{
  "encoder_arch": "efficientnet_v2",
  "train_examples": 39062,
  "bottleneck": "kl",
  "encoder_stem": "single",
  "encoder_expansion": 6,
  "decoder_attention": true,
  "shampoo_beta": 0.999,
  "max_precond_dim": 1536,
  "one_sided": false,
  "grad_clip": 0.5,
  "ema_decay": 0.995,
  "batch_size": 128
}
Rows from block 8 of the encoder, named by matrix and row number. Each number is 128 + 24 x the weight over its row's rms, rounded and kept within 0 to 255. All counts start at 0. Numbers have three digits each. After the name is the row's rms in percent of the matrix's.
# convs0: expand pointwise conv (encoder.blocks.8.convs.0.weight, 576x96x1x1, standardized in use), inputs 0-47
convs0.19 062:110141056139101133111110110114099138150127101171121145139105141109174155086130123163106172169107082108148122121115144164081146132130144155158107
convs0.20 124:137119129097139161145127097087148117091135094125123119119133111115154144136131169103109148129139152127177150119122161102114129107139157172139122
convs0.21 124:156145128129140114093132131131127146115120107126092132093088144129147130206116150142111124141137138152114159154117130178149155152135149090091138
convs0.22 083:115116133127174127097121122146128175119129136137140085122116134115137163123122124174137152110193121121126128102151108154104114149121162115117145
convs0.23 080:144117158102125125146082151135129139126129162118093129101120122110124168084178121108106135150111094135153117116090103136132126136169097163121164
convs0.24 072:110161130153157113119109154074119149178143115146135091106152134105146124132144120167119122123126132157144131137092132130139140152106086135069170
convs0.25 173:126114119135124124165117109106139146085142130142135134111133140152141119110149139130153186089125107170159127119139117179099142122100110123101109
convs0.26 124:130113145113126142098128130118150138120131181098103123159146125099156149108134163096082097154155139125133160127153115109126144190152123121122151
convs0.27 080:123174158129150123129121107109112146128095175133120129142092181118119136123141156146122147139131151083113125089141143104105145117137106117142187
convs0.28 111:131151112129161176134073105131113109141095153163107121113150145119113146134095114161124094133129120128108151127145106139130145130091143116128124
convs0.29 076:177140147135159120139116136190124135098106171126097108152155135113110142136134160158131183124125112132170135108123148166110119173123114151118136
convs0.30 132:151153109116117160101094111138093146133129146151116124141138113111166127150126134138144135114042127129126142058127122098183163136161080181140095
convs0.31 086:138177134127160142122088170148109139152084123150131109135146141118090117137135116187168114157118128143146088141111122134136108147071135094142116
convs0.32 082:120135170087101146108090126133132131136125157123129121158132138160103193132132139120107121102133108152156136146104104121157140155161147173164157
convs0.33 102:129086124125131144133063107134156130150114124131082137151098106121146123115138133124103134121133104088126119111112138191079161160137177087145140
convs0.34 112:116116139137168181132121154141153154164125160112081142134135143121145131060115154135108113130135156127129183177119130123102133132101153126129137
convs0.35 066:148133145168171136125111121128116116121099140085136135132148142130128153125171124144102158112124105121117088137119147143120100130148178144160124
convs0.36 082:136135124138112113128152176080139139101162134083158151154129118143123135125128147095106158143128101114118120158108140132130122111193116181123100
convs0.37 065:127156118097129136150147162116141086119149144143146133207093173140140175116123146148119100124112099092122132105124142149142094175138171145116149
convs0.38 136:143153142157145121131156085134173139119179161128118125092172118100095091141099133102111089114105117150158118121140165098126175141153119107140146
convs0.39 104:138073146097109114127153151137092072142132132116149133120141150139120104126063123091181119114113129163106099111115125117140165113107147160114078
convs0.40 074:122130108105161120112127148147153209048129146144067114141137144129113131132122113120102150166120133094105115130132112105129152157152142110151104
convs0.41 091:162081099135136114124150155157132167085119106115134078166158142139136115094159121158121100143112117130106150159140108091115123094156153116145160
convs0.42 070:135156085076141159128103108113113148115108099139084119101102148089132162109151117126094120167099153135133150120099124106118166131146173161177120
convs0.43 044:140109138089111160131093114093112118130085147126135120131098121131125109134157165129096147139179110100132150100137146107163126148134144091119138
convs0.44 063:140147148105145130145151146140079109100145130108121083142146165138143130145149119128098110129099123154174129118122161117094126145133093119195139
convs0.45 116:125157122134185163116131093116134162108137108131103108144136116066134129100197141147136103125106133122119143163156131136134126122126146141136153
convs0.46 095:111124167137116099163135155108140062128140165141144168125071077140142109128113163130121159169130116107190116128126125160117139157115106130159118
convs0.47 066:116130146123188147136114129124129153120143112158117087118141127102071138095156159145105142128177104138117127120125111144123112129166131122134165
convs0.48 052:140143127136099135118138125105129151121105096088132083165111139132139127115147135141126106143108115107130111118132129097148139120111153072138132
convs0.49 095:134145116121175116109131106122124149189126120145106130126171126080119147085091136131140125138161073115119154155130091115148144129135131151102147
convs0.50 097:083113110118152147139106142145125118133150117132125132151136099049134137121140131180114139188189126119104133142084111140091123148128150105142127
convs0.51 084:167168130133104122210163142144137143131134123144152122136147137154097123089125124156111142131132083102133117128146095126120137097098120096150130
convs0.52 141:150157111129131099151118157099112134140151075110154128078125150121131146126090122127119117098144145121080133124126155127146130174119138126133117
convs0.53 090:137159122110120140133105162124093160127139082211139131156134152122135165084123150128102130118131141135150140083094087124128111135090149113162147
convs0.54 057:137123137110121121119115149147135159142161135134146113147156144136102144092184111187125150191154131094099128139108091170109121161135109085104139
convs0.55 109:141134145154114132121093109142151106107138162088139164119105165123103121153138151149125115141134117099111145110129156163122107115118158135156133
convs0.56 066:133161142118122050102136125121118117108171132136122144163127150132135134158119130104116119169088132076122169137140171110109136136142129127149136
convs0.57 071:124183180062130098155101105131113137165156131136084126142127142098109136133142104115124153132162119131097142138192129134159133129127129098138125
convs0.58 087:134108144121159134118133095160126154109148128115100135103148100139071116139140137125143133147134125129114131148114117122130122137116138088155132
convs0.59 124:131125115139130089107176143107147133124133115122142168128139114063135169109139114136126174141072124067104114135123157131155122146116167129097110
convs0.60 076:126135139094131162118108113149157127108141143089093125104131129124106124121104134092121146130156090107118128140134131116123153113117163125129154
convs0.61 088:127168118148145080165162109151117143109162145136123102135103149136140132111128133109144121103171152109127104141127128091111114114129098113115144
convs0.62 111:124146152099128159120082083135112129135134157164115116074139110176147148153154147106106130130131124149144116115109097145146143127123146176132117
convs0.63 146:129136136120158146130066128147159112132120150168109114124116087112164123131134121107135118132140161167145107143112108143121126175162121146107110
convs0.64 102:165124123142126130143159072093110080145125129145103143107119118142146101141118180112098079091134116101114114103111138131138152171154124104102119
convs0.65 107:121165100127086104122094119123151110177132129141130138102089125118128101164092076148102127161119150135115128157155134163132140114144107143132077
convs0.66 088:146182100137126135136159160093155156104150090151104098151140127088142156117175145149077149114131132107169165092136162094129118146128099131112155
convs0.67 063:125161141151170137137129127125149110139115126145118115171131123106163113115063117112112148129144094127157128093115160125105129122115124146163131
convs0.68 081:133162127122129130111114148071092141150130142131117090114155192103103163121155121126075124121145126125126149150134090178149095106120108136143143
convs0.69 172:122153154138153095104155132129116049135125127130118161127175138075123169112117140081117157121113114116127138116114145089139123125093120134148087
convs0.70 064:081107160127149124113123092094144137138085130108171145141087157096150141120129153164106146140133133120148142170119116155086126114088143144116132
convs0.71 106:132114104114178143143141144146110129112074118094089165117124089115154132155161098116139124143096128138153150139149124162117072117135123143112128
convs0.72 063:116129140149137120119115121109124116150191118148101115135135111131143129114134131139111126172151151097121125120117123090119141128124156098140152
convs0.73 124:140115134124194121129115111132126107105118105138135104132132086125156114110141135109140113128143128147139167136112126152098106110125082171103149
convs0.74 092:112124128103153144068146151131149176132128108119111144143117113112146124142174122135124129136130132106113128174097141125152139147106155137125148
convs0.75 048:146159118083140132177147147157125163163133120127113146202151153114161127118155147110115154124118137051094139152130103107160128119132135129123131
convs0.76 046:163172146153128124167136137140145165107143132122095083114132144097133146164178147098056142134133147123137131107135155149165113145149101153129144
convs0.77 124:099154099107131175123132133098117141127139136132090138118138092086169163080153132123121124107097119154130156107136140096158169120148142102106126
convs0.78 055:113141143118143127139099114148134171105098128081149106147110138177129137142158117105138128101142140125117118147158144137100091087111133110116144
convs0.79 092:122166105128134169106129142117159154102119101143110144112131101122162131101178136194101126134139146120158108149126114105128140141132127123161140
convs0.80 042:124156127115122141148081147128134125128147119126124052123122076142172147134141100116123105120107117157164139095140158158106080133110105122161147
convs0.81 085:131125133077131141134119089146118164134094108142114137109157158107144138057154117137150179144084125116135121165138128128152110110096153120111124
convs0.82 138:126091082152100120118153109084140134134127144135130171132094138159115128144086150117170074078137147120085134136116116099132152122097130094121085
convs0.83 075:160095145118119111141137125096137121144106117142153126132157086125134097140129149152156116159139087142152099078121125153157137175160102102109150
convs0.84 053:124151116092157115145115141169139147167151128103117119135106120124173191149165098142077134102146136099133128144129112129133120137143134137157157
convs0.85 091:099167111124136128129158134096152094116181124138111085139120127076177112121150148131108066126098132107105171145127141134124141143154126131148156
convs0.86 100:164136133171124123111134165131148133134161113098114122131113112119128142142141168145119141134151119152126147143118139187144107133131151136108127
convs0.87 084:127126126152144212141136124108121103113116085160105186075120141127117099110127111126142089134092110114120137116088140098110117150138150115105115
convs0.88 042:137198123115145115151115099136134165154150129173098088111137130115177150128172133166096153119110106123121126109128132116147115143138153099153148
convs0.89 090:115164134124110115075165134138110120126134148137148105098078136078115114179136103139136130110061139096128147128108157149163142101142084128150106
convs0.90 037:147153143116159143123116149111153169126159134107110118150123111106151179110202151122051131131145122142130167138138123135152098156127122150119176
convs0.91 059:138145125129149142140157127103128173124171131121099126135130106103149160136184148145116108126114134105118156141123139157090103118141100133117182
convs0.92 079:083104102140097162108124100097114114134113180159120191142116115147140112148156119141158122109118197106133096133119152102109135156108116115110105
convs0.93 100:126100119136128150160147148081128136128180139107115134149124137136101134086162125089082082141100151137098142134111122099132108115145162142128149
convs0.94 178:151153129124158109092138166137127132116130107116141141131136104089152156140115168146106120128111139111118153100140140136123119152110131140121107
convs0.95 075:132188129098132134175117125126152145150100109107128105151121145126147135116148124110102158111105124109157119167140119144081143134090159103129096
convs0.96 053:110111112105143139151112148092141170134170105143114099129043126107142162165149141121111089099128153106162162116118141112128102148132102167124179
convs0.97 068:116137116116126166094137143110133107103125137108121128124159152099118133104150143115094101132120134151153160096177109131090098114128163134161159
convs0.98 090:146138171091119114148165149132189137123142168133086117115184108096133120117133151101104134160140136133124122134118131137153120172179103130124115
convs0.99 079:178146136140120126165168132109159140150124124126118105136094125099126127128154120090120137122145102106151106116131164110117098114154115129095156
convs0.100 181:140098100115136138117139137096136065095161129153134088127152154174117146112126121113089078163117143137103151118137129120120117141127122155189135
convs0.101 224:178125099138141110078099108152156162097158111170063141123155135121171087106132148133146143151120095120157104101115111156130132128131180105109108
convs0.102 050:158164152079153097118134158126127131125149132112103133138128117112178166124158150139075133127155144141120154110124127120135099166135123093130147
convs0.103 045:147162089107111114140100136105134096145131120123118103167085133146137148141170092122061084168146145116106113162103105134128093123109123145159143
convs0.104 053:140154149128147114157135158112139138104140122140126123122155142133105175115149126128056124145141160132135128126122126125139083168148091142148175
convs0.105 058:126085157172118140082114106108114124118104151133156178121127102169115054114136116115205154114126143149104105122105116161107156099089146108109101
convs0.106 075:149114146150117106125091100123139096114106109164158146134134116163117090120081131153194147071128124107149127147131132115125189099093164106140060
convs0.107 038:139131130100143103162110141109145164126155112108130124131115117099167158143146145117094115135121121092151182141096099128138087158130125135132185
convs0.108 049:146146108071140122130097115154127139137122097147112127139128144094151171127139103136073095154146137100159132145111131104172088147141131154134089
convs0.109 058:132150131113082144098148126165125158190077141106106118107101152137120160147144074123084106167102117159135115148108115131173109123139112159141144
convs0.110 056:123170131127118140112121177130130158084144120136109126123129143094126146110177163124074124121130163115140119127103137120160096151115130149124137
convs0.111 065:123141151093123108131124136181117136154122112114173110089119137123136149145161102123107136126132104147122123089108153128138095108105116113152141
convs0.112 052:147095127124110121142137135091150140125134104121134105105111127127097120115157154109106142101139123095118136137132102130093113124129161150099151
convs0.113 051:127145119096172095137111129116150149111147092156116095147102152101132158152189141145062149131130119060136144135099132149149118136120133159130194
convs0.114 086:118121118103127111091131124086118144115097139123161144136150130126099112129123141136132104089140124110152118109155139114143188126073138107147088
convs0.115 167:162120115122134178094138121161082118146107126114094184125134109137129107118088127138084121140087122146141140138139146125169176133135214104118123
convs0.116 049:125128128111124138088115149126135128116163118158141123113157100091178138114169154152122161144153143113116146117128109113137153168119125112121132
convs0.117 104:130131110130156117117107127095133074102141145156094109141136123153122121135090186128130121131150188126122120124117144146099135129090175083125109
convs0.118 137:128135112100137123124154060149106198121133145133127135136115143114154134133110122116169109132117097130113094116125076116146162089126111102125119
convs0.119 046:138152146086142165128118115133170143106088129148127099136136132090113129143198111155078116128120126127129099149139167147158123109154132077131130
convs0.120 043:139126121112135135186110115136078144146130142168085115136153096158151132140207130105140136132115173111155110137141107139159122136141089109150153
convs0.121 070:113118127080116169081154138142147156120116109084144155127084110075163110127163126138128143124143163104142156150135129154094118135092173107112160
convs0.122 090:115176142137138150153121114080140155123128100185141113141136135086108113132155171136101114096150156108171147126098134117104134183112124122122181
convs0.123 058:145129142119107103130066121163149112134180114135125128137098138125122138145155157104138113120171125149125109125142113131110129137118119104151173
convs0.124 089:136114115126116119133129130135145137120088142121178153130113136135140120187129131136130123111131114081161121109170106122112166121095127143140075
convs0.125 053:118141121115131146147077138122137158103142119097096087135083118135147131126170148134096130117092123104168121099130140137106116157105087136137138
convs0.126 066:163175135119148146123120127156147123106101151111120101090105135106102124132144168092093138105122167120161116119167168127139116128156118134157123
convs0.127 186:076099122134100093120130135122100102119120077103126160153099108157149131126115100132124139130134131162118151124123141120145101106163150147108106
convs0.128 130:152090164131138111107112111143112142077065134096150138116147092084130103160156155112135141146134137135110125105128127133180126124137087148088095
convs0.129 104:162107162134127109138165123128138080125128152117131134127144112158148146118099154121120158094133095137103126158152139066142133119136186127116115
convs0.130 039:130130140128143113144124122103113134118150105133094084169109133100142134121164176122080116159164123076168176129118166122122114113118115121115150
convs0.131 144:108133102084128146114180145187144086152107155124100109126124105102127109133087075139126126166121114118123136151121111157072141115130126075185120
convs0.132 084:137097091150113126143105057102158161128133159152142140090119162146114181086093129144134139123148109128111106128155130154089146136134095143123135
convs0.133 121:116112066106108137148125125134122152130167102144170156106153153112147133088109122146152131107104096124105144138123101120164130122115167155145113
convs0.134 053:116126112105130099093154151111122136159144083127137129150110122121143149115159114116097161125103087110113119146148155172142120133140128142130177
convs0.135 048:146207148132120149140106134139163148137148124098130101096140124102152140135183145165153142165137091161112152069094087144145134129113122124109156
convs0.136 108:146167128151148133081109090122131147092159110152109122161139148115150140107146166154132129105123143078169137118119156108178140121115142134081105
convs0.137 070:113112119159099155096115124113114107156116144135178200176122110153103088129091124156129097119115134094115151115155135106132163101094166117114097
convs0.138 038:122166119110140106097138141155149134140132121123081135159152112106152145124180155139069141135117140105111143146095154105148135106130155142141148
convs0.139 046:133167131122133114130094113116118150129075090138068124167117128101142103117161124124096164139148152084128103118129127121128140119126117126158145
convs0.140 151:139126108143135126143121104108140128121144151126154108128137122161118142090135112160134112126170152133121112194148093141124132126099135145106127
convs0.141 109:150121103102138133131109060149148144117086098181126117153148105108164118117129134108151141105135096156154127120097136133143124145091117083136077
convs0.142 127:108169141138160143139148147107139175142148123158119098130117104094148136156186173153115110115132133135164120142085165097126123130158126156166203
convs0.143 097:103144161127094138144125123064120098154158115175142158160160184161108096080081126134144145141124116124086166154147137117133161131103160116139133
convs0.144 094:132151103126127150135102126165128190134114148150108163110103093153164152144123125153132157068148095129137128125137090118158098148093121116113170
convs0.145 181:168142174112104154175175151129132114091153122065127135136168105156135138117115141101107110109117110168147138177151143103095107130145131144128117
convs0.146 071:088144163124125166144147135157123124100088129101145148141137153142142163136141129125113124091119128155131096124096135099114159091071133118135105
convs0.147 063:122114108078149160149128125170127128117131089187134146116189125111168156109115098153123129132125114120134110125120121108150135125114127125127152
convs0.148 148:135152120131121118150159155150174149128119151141088121136098119112168142134143166198115142141132094081128111129152147118117092106150124161139154
convs0.149 094:119148103152150143120133151128128107095160109102131131172162068132186147120065141132080122114088142170142131096130128100147130128144132124161145
convs0.150 193:116123150153106120132172118127140112058157106143125185137113128106104097098127118104134118124109125130170169114141142157093114093146145128119122
convs0.151 078:136126130137137125126152124143096111132158146129105161118140139117092091120135173096164106152141135127122100162159138130142093135106109045171150
convs0.152 086:112117143100131054138172160174161117107127152134128123166120115106141125126108130134097129133121140106133155100126114141130137143136111167133121
convs0.153 117:098118117122117088116149143095138070135177086110147108119118122153125118150134104094109127124113183112136132114142187111130157113179116141134140
convs0.154 151:150126116118159121114124129127135076102114083151120069118184119118137094101051145124126093121151105148158124061131157172107144157127145143120139
convs0.155 113:153121122115161120086154143137132138116093190147129139098121123098140123150125123132134136110143151118130104124131104125131112119163141139127121
convs0.156 099:134142142126077123137097103157137104148174134154080110160141121112109123133142115127120207074159149179122115132118126114159168107149100134119173
convs0.157 074:118127130125130166134135164151122117158102122112087170139081110131178120152167127143094162130152127152144125154089127137138097139128136142154142
convs0.158 087:134106106135154151134141146094153142158116102118114119087134138133149122148148149112113132125179133151101118104135097136099130131142109142117135
convs0.159 087:137099112110127076106148139161129110112148136167103123146184105129129159136130116121134145119132129127093119117068098098097135129163101139133110
convs0.160 114:116169118137109137122173151117125170119142136130115115148112117090161120161145180164121108090089146129155136128118170153114120112120142138167177
convs0.161 069:117142159086111135141162133182120144099123129121110150087105146098154104108114130122135118130147151136180110127137139104103084093136093177096154
convs0.162 075:140127137094104114153151188142162152112137158118118057144106163123163140090151151122131131135117123131156148117126134068116090124150163145122146
convs0.163 058:130099096129172143113150133128129148154153105145129144127122136121108153103097132132083108082107106106125141155103168120147081084118170178134141
convs0.164 090:143089129124100091090189133144108115130122127120149113150114114161162112125136137152115153129136151135110111154110087064133148098145137132160097
convs0.165 091:113140120107097144143085132153156141142132122116135128138142136126125129089132097140107109129134121092194108128132123095146115119149125166116136
convs0.166 087:121150112129117142176162141104113109122097150130122136195115135145130160126115136164072118120150121099093122147135091129118100129186120095129155
convs0.167 178:109124132113104121138162129124143098170149107116115175120125164117092094107118094134107138146133120086107097142113169125111131085147186098125125
convs0.168 137:074155136131167145139129110117138149121113142120165108121089116119132148157133058111142182104131086124180154130118147173135103125118101103107159
convs0.169 048:096124147145126151113120081115133062098134143122069136169116112088104125140148121175111101123138119116121129109065130129112143137161150134132128
convs0.170 082:088086116097138128085133149100163140111117151084094131123127127149117116153108180131091132136132129111110145129097098100096097194144157150147120
convs0.171 160:086117152109144100102122151129089120135156152090132150130149137128133131106123099152140194133126118111120124102124144116136143116124196086099116
convs0.172 086:100129119120140087113106140130172150144121105154144120131101146112123133164133153079142160138136173115135137106139156123133151105163132162147126
convs0.173 076:158135109119098124162111126135164147162127115106096152132109074120096141122141120142109101147119129118110149107144120165153125130143147153097135
convs0.174 105:115133129137147130123085078123151119149116109150128115082133152081128106113115172126124118136149114157184136160131147125129113103129148133110122
convs0.175 088:109143131121120185140160148144104120121134117109144138130112107098122127084119141114092095136128103149145112132128141140110180121136107166172183
convs0.176 127:093163106149123153136163159089138194142151102127131172121089126098146150133163137146135119142115142118149152128112159132110123103122134137138137
convs0.177 116:158166092117160122127135143137125146145083107143051166144142132101143106119140149141136152135144123145159125148120129121123117135098157142105059
convs0.178 118:160139124103140156140123105141134117047134148128084072121146129075141147117119151139146154128144120115107149124132122120125134132169120125124145
convs0.179 095:104143091132119148142162168134125116107110138134096112143124136167144150118109096166127125117114115178129107137128144146118131138081128160121116
convs0.180 099:124129133091146151139130135128134139142127112141093104164166151133131106139132108111198139110119151125118112074117118120149125118127120115147093
convs0.181 085:115161140124116114116153103173140104124121125088109165127118125123156100085124142158106147134174096162123095151133114117135137099144154110116102
convs0.182 089:124164140120117136128103135156120113122129102190115111141116130079127135118100134152155126170117138111125137136119118144161103144200100124133149
convs0.183 055:092138160118131096134147177128152149110124117131073122132121097116129147065127122127089141133128125116175130151103145145139135146171133159130133
convs0.184 147:123136092144081132133137117094117124184139121147157161135150116132187114132125127109129152112077097131145133114160163133123157120120116163125109
convs0.185 099:137152130135133155109112088124178175075134123154094173132120156093134110121097149128097118146144130127116138124145134093120131161128148110123127
convs0.186 085:127112106136099112105112113152114148128167134157117129130074137114113165131139080157118095150129156088115084118102144130106135115159126139118141
convs0.187 069:068138130119094168145104172132142100117187121158140114127138133183090104127128121138086115155122096143136154177159174135152134148097147140122174
convs0.188 087:141171094106146117102127152134176131122126107119135119135128135131168119113120116184111131112103137084123115097121127120150158122130150150132123
convs0.189 100:156077153121127167134089125151079066086114127150118170125134108145148162111138150119126138128161118136092132141134085100125151132129124106126074
convs0.190 192:096130142122132175155126099101148125090091117120121135132155112129113137107127106113110100081101131144146131158143155134071114121117143091197101
convs0.191 145:092132125130127125141116112101081092134164123122124129104116114128142120143121106112084115083139125117105126127130112098135144141184116108161131
convs0.192 105:135085111122141126119176127117123144051136123130156073126091154150164127123159151140124115140152116118124123116109144120079103135131094120118139
convs0.193 184:135160112120119140128173164167157110103160101115111125133139132104107159124112130171112114125123144133131132134123130139129108127150135141142167
convs0.194 154:130149122156142138134047100081141110125131132170114116140109150126113134101119140163119142147118146094141103123147125122094161140103154128133114
convs0.195 095:109121129134119113120156121106096068096128120144155152161143136127095134116058078160188117104114131122146106131124138121108146092112119109101080
convs0.196 092:105131096135115176143158161127112125088103136148107132155119082130129178131148153194071114131127157143130125129150124130120135152135164126192128
convs0.197 167:119117119123131120102147126137153141129137117119145186153159199111112153099064105120116125118115109125109111174120125098125147146136171158138118
convs0.198 078:098134117149134162123160144133122156138146139127177124105124140119101145129125105157140111100109126147121148147111147172145149139095167147138148
convs0.199 092:105084130119121072094171159126127105125151132135127105132097105119123158141087116158104121125136139110129131051115139146123114145159130157116171
convs0.200 084:105105094136107141138130137140125133158078127128111143138130155127080121160131165141166115152119123193158191152143131130112082098099127129164138
convs0.201 071:139144117155151136119121080143151102120137147128109109136144133111137127108059139133117118147126151166131166152076105138130119136142144190144116
convs0.202 072:118103157123163168156097068138133182108099152127087120142151150131134118134107125152139106125148150149099108131125136127101131176182102138124144
convs0.203 101:113131062142132170144149118120114094144110067141124111092148100119154126111087117159126093157108105131179132112142164144112107141156102184099132
convs0.204 123:111090159105121098129132107152139142161129115161136151103110137120131112132091175110134157131113134138157141179156122133143157140143174152117151
convs0.205 136:122125161151118107117174141126143108109126073144131119144140125137104103135085115121132120121076142101146139150125163098124148119168134127105131
convs0.206 134:132120140112100117128074112138110149179149136162131153151164144138077100114112120128150186155131152096126121154132083140151161154151127104158125
convs0.207 098:142114142106114134123169138131103124114127126151124102148150181121097092116117142131130095126114120144117156092108131120170112152112100146154133
convs0.208 063:147118125136108130068174098158121161089133117102113158172153108156133122117117183183121138163137100116141154146126132139114141124145101141136134
convs0.209 101:124095123137131072134128115118116162114145115125134115139093089158170186141140101130152134114104121091130142122099124134153066083151084119079109
convs0.210 080:156133123119168135109118138107150159143105142170158160132119162155118094062160137105112115189140127131125141153137097081116144108139148092102124
convs0.211 060:130156182095117122106128097127132156103110162165078118171122154152152128124164130133068124159173128113163181113105118104161127140116134124134153
convs0.212 069:085171151133166126130120093141125177104135119115102152169079140125142154136134127138131145132114139119143126094113156125120150105124147148106137
convs0.213 239:122173104153140098165157095160107126108067148123147125130126141106125145128107080124097173168128099128160152135148121104134117109145083080157134
convs0.214 140:079102112098123135135134128145068160123163129117107127147143071122180127116177157158133155142118131103148133158124130100132134144135127126150161
convs0.215 091:138106160127139135067171148123149089079166101106115090125112140096112120095124158159113120112125153107145122143113141133106133147148182124116144
convs0.216 089:131153123121113095116147133143158081092137137147119120145127101093134120167129143142115128200121171113124126116079157113151150168166103105122117
convs0.217 030:149120146185102115087124132132124126121116140129163170090142130148118090143064139131181119112098136150113100104148131154116143133113129118139096
convs0.218 066:138154124127124117137126154064141106114106120076170134107116133113119133078116113124112115130115160112136113150123127118130106184158135172115143
convs0.219 080:087077135094129123108151154126103121125094134126150123136123095180143128123133104137115137148069138124130128116127127142117111099098107144126185
convs0.220 163:142151116133140147124155152153131129125172134160122132161139133124139101101112116190110093125099118093149103126138151118088150149134146151149171
convs0.221 095:149158148140176149096179121135170145073144124134127104139125144128110099125129100127135088107131140123100107156128189153136110093111134096108171
convs0.222 073:108199157127155150118145175142161147110113114111109103155117072111131117144141154166126123124137133148181123117111134138096125138133126150167174
convs0.223 060:129138127108156145149101122116141151121120132158133186131123118133159122138172147127048137127125133168113135136097143144151103104132145149166170
convs0.224 119:121135156164147148113145114118139118045126101121137140128112114120121111132121125140140121112126125151155126142101141137111112140156167205110153
convs0.225 088:130159165134165122164138152112134156149145130118098119125126097096138172114194136134085105137135163110147147139115148123107115137132145138138145
convs0.226 097:146130148132154151108137096132091100096131129136131155140123168173148118154143085112139166106141118158122122155152146146056153147116118107122115
convs0.227 065:137132146112116149130098117078139123100127113107138118116113128145120132132151106129121140058143167127142150104131183143122129127142129134124127
convs0.228 059:114135123128145131124170134133098143126118094136142188158083111108151091122149122122103089124130125116099137155137162130117111113120157153152159
convs0.229 069:077104116141136145084143107128133075151135104123125152184117101112137114127128145127102096123122155139095085149133129131128142138110134121160167
convs0.230 166:120124127168104149133120093134110145112114132114145111130094134112116132176157082076144139133115150114129088104136153114138128111158118123145148
convs0.231 078:155109129161174125136110129120127109155086127133118126132135107106083107111139154103146142127115124160134107110096083133109092085140177125115134
convs0.232 074:129162129120144124105146150193134146118174141139122177129122127102145142113147074133094098104058120138101087124126089103173124100149145138150134
convs0.233 115:116178126132135173145142139094116148143133076125102098138121132099137114166141130155123109096141152139144105157092154142145131104136114172164152
convs0.234 094:104156115123133142122127191096144115135151136166100081146130139152168111090098135147117097131068150116147127091102156124124147146126121145137134
convs0.235 062:189133115124142158121141040152164119126099112148134145108119135130107077065122141138100140104127101095128131134141120141108120134130099127145141
convs0.236 105:139147122175137147108184154098118110133148129116110135118164111123158176087106177142133146108132121128132175155160148151116136133080135088111140
convs0.237 103:114133127133129150109162167109127121147110134151104145140113112159149123147136105140153130117061196119117103116125158109136101147116161086159105
convs0.238 100:130084154110127104120124137149124162130125135113142101123135151163118085143106141128138105133160119141134149129172107139181118123147099119076146
convs0.239 103:127142125115088150125078082154132117143152154126115127080119168156108130143139069093147150105127136101119075148123105110131095118143107111159107
convs0.240 078:100117143165136139104141124110128134120132127082138127101121123101082112108103160139124106094128115130126096141119097085127122086168202163104166
convs0.241 088:092114171157141124119135145118114152119159118097141157123089136136104137120139159102103113113142117094126113162131153091140099107110173146120160
convs0.242 056:129157140118142138168149152094147125133123136134137110144132129129102154117100127116114087116103226104100121127131140077128113126140130180162185
convs0.243 067:117113092148114144084159132114148118146098135145088142086090131130119128131133129177104135107118142103168109133109119146130126142135160131082158
convs0.244 067:112094141131139181116114087147120105110114118138114125152119129113140148163148216139095135101134111146115115147138129131152126156126168104138136
convs0.245 093:157153129131108146103153138107135088149104148094174144115158128097128110130125143110121087134076160138167126156142157102098135128123055113130115
convs0.246 065:123158127160155156113119153105131160106123143099117124072100114124104115139140129121122116146172081128125137141117166149058099171157113122123163
convs0.247 108:136114127123134163142086130149158149112089129115116160135143140125157137159098153165148115126151146127131137161119053175085121134101170122131121
convs0.248 086:125162188150095153132124157128136106096120155140117161118106137116076126128156141152135094152125116134113135118134141165144087164160142157114143
convs0.249 107:110131145126150153136118092096139085180152150132121099124143166149119054094107109114095108129146139095149124114133154105096155122112096140173143
convs0.250 071:155145080147130148100118123128164152107170111112119140123156152164123118132126124121142111124105105175132096104127133137126114114139128118159174
convs0.251 078:130149140137197119124108098127138122084118112149102146152122102091135121107088165114106175106120086128125120088144130115163132130144157103159118
convs0.252 096:092102159138120183091140164136162149143125129147133129177149093098103131146133112168132152138102133148117129124110118147150139139150113117196170
convs0.253 080:107130147125154081093196090127107135139136108132144115140074145126136100145128130143098082114124165079142151139128128105147118122127108130163169
convs0.254 120:144120121117148139102133105121151179119125092153154139107099142076107080102157183134122113132132114101165154084101167145143138132111112161119126
convs0.255 083:105153126128153126127169153127096119128115122173101098140162094130149099133132117184118060143111144127133105112166141145144107098143085082110173
convs0.256 100:170103099131117096173127106137117142118119126170103121121126131153114178099132118127118121111113146116084136102140093167136130160116134148136127
convs0.257 076:116141129117140116127082130102103108156199126185143142140123129133162125148104104107128179119151138122131107138132104143159132166122073117110138
convs0.258 052:135137157136129176140127090144135142100149125126091130123151157118094144123211121100127123129135143120145088123138178141129106077118120157133113
convs0.259 089:134142100153130128131184108135124136131130162117114136110158137101108163112123126120126141117112104117128159156169118129122094153139152099185134
convs0.260 076:165134115121135151129199143149118127112145151160110120118132127129131138134102144113116092140105133114134134153116173102128113134141128144139184
convs0.261 045:124116133177106133094150128126102112103120142130141165095153146146111085124050118125202120137113151156116103108136141132134164130108127123120075
convs0.262 067:119105146112131128115143141180132146082118130110113141168110117118149115175131121156122180107169108131162105114119140137097094121150097124152128
convs0.263 075:146142139083161122159108133144110131128108153177112113100102125120112149143162135141120120132093119133136132097105167142155131126038141136106136
convs0.264 087:135157126107124119107099093142158108130183091136120143088128133093126114103087152119131119129145103106132150128108073125140125148172130151114139
convs0.265 067:125135100148111118122116108125087166083145147138123138138155105134117131125160147128117191118102122140137116109147132090143153137127144118137175